config.yaml
downsampling_factor: 8
encoder_qk_norm: false
encoder_parallel_block: false
encoder_patch_size: [4, 4]
encoder_conv_stem: false
encoder_depths: [5, 5]
beta2: 0.99
shampoo_beta: 0.99
eps: 1e-08
precondition_frequency: 32
decay_fraction: 0.4
warmup_steps: 180
adamw_weight_decay_other_params: 0.05
Rows from block 1 of the decoder of a small image VAE, named by matrix and row number. Rows with one number belong to one channel. Each number is 50 + 10 x the weight over its row's rms, rounded and kept within 0 to 99. All counts start at 0.
Before each channel's rows are labels from the 100 images, of 14976, where the channel reaches its highest value: "top examples" is what is common among them; "colour at peak" is the nearest of a few named colours to the mean colour under the peak. Only what is clearly more common there than usual is listed. The data: rendered dice on a table. In brackets: how many of the 100.
# convs0: first 3x3 conv (decoder.mid.1.convs.0.weight, 128x128x3x3, each kernel summed), inputs 43-85
# convs1: second 3x3 conv (decoder.mid.1.convs.1.weight, 128x128x3x3, transposed, each kernel summed), outputs 43-85

top examples: dice: three (62)
colour at peak: green (37); cyan (36)
convs0.115:34 75 45 33 35 56 42 44 54 66 50 67 75 59 30 69 51 50 59 40 53 50 58 51 57 41 39 52 75 42 51 39 69 41 47 43 32 47 33 44 36 45 53
convs1.115:58 44 43 52 46 48 63 59 43 44 55 32 51 54 68 44 42 44 45 48 57 53 44 34 52 48 45 80 39 44 54 75 49 53 29 62 48 24 62 53 50 52 38

top examples: black die (36)
colour at peak: grey (40)
convs0.81:63 34 50 60 54 56 56 51 52 47 45 55 50 46 60 57 54 49 26 39 44 51 39 52 51 48 56 47 42 41 45 48 58 52 62 40 64 55 32 53 50 51 43
convs1.81:50 51 63 47 54 51 55 42 43 60 59 57 60 67 68 51 33 60 55 51 51 40 56 50 35 44 44 56 70 63 41 54 50 30 48 29 57 46 60 69 41 54 56

top examples: white die (34)
colour at peak: grey (37)
convs0.1:56 35 50 44 52 45 36 60 72 39 41 56 38 41 39 40 53 54 40 50 33 60 35 50 47 55 53 46 46 52 40 59 36 58 58 44 45 58 48 46 40 43 41
convs1.1:59 56 40 61 49 58 53 46 50 65 66 62 57 56 47 61 59 71 46 46 57 50 48 49 50 56 51 49 58 59 59 47 47 44 85 40 44 52 45 53 59 44 43

top examples: dice: three (61)
colour at peak: black (34)
convs0.44:52 67 49 36 47 63 36 43 33 50 45 53 46 58 44 49 39 43 60 48 46 57 44 31 67 48 48 52 62 30 52 44 47 31 54 40 48 71 40 39 43 55 66
convs1.44:48 60 42 67 46 56 67 42 53 40 37 40 47 36 62 22 62 46 45 41 42 30 46 58 36 62 58 56 65 49 69 49 55 64 47 47 39 60 53 67 46 34 39

top examples: black die (35)
colour at peak: black (32)
convs0.17:40 29 32 43 58 34 50 60 63 48 44 37 59 51 47 39 51 30 42 30 60 43 54 56 47 42 59 48 63 62 46 40 45 75 46 47 62 55 32 37 29 51 65
convs1.17:70 65 49 65 54 57 49 48 44 53 50 56 31 50 59 63 32 60 55 48 32 44 54 38 57 50 43 50 51 28 69 50 58 36 54 63 66 43 49 59 46 47 40

top examples: white die (38)
colour at peak: grey (38)
convs0.93:56 29 40 43 56 45 46 43 50 63 65 33 49 57 38 51 50 47 52 46 46 58 56 45 59 42 47 35 46 50 38 59 28 65 61 40 29 57 63 31 46 42 43
convs1.93:57 58 60 52 53 60 60 47 52 45 42 71 50 45 68 31 33 41 50 51 45 41 68 66 72 55 47 51 28 52 40 49 56 57 48 42 56 53 53 38 58 61 45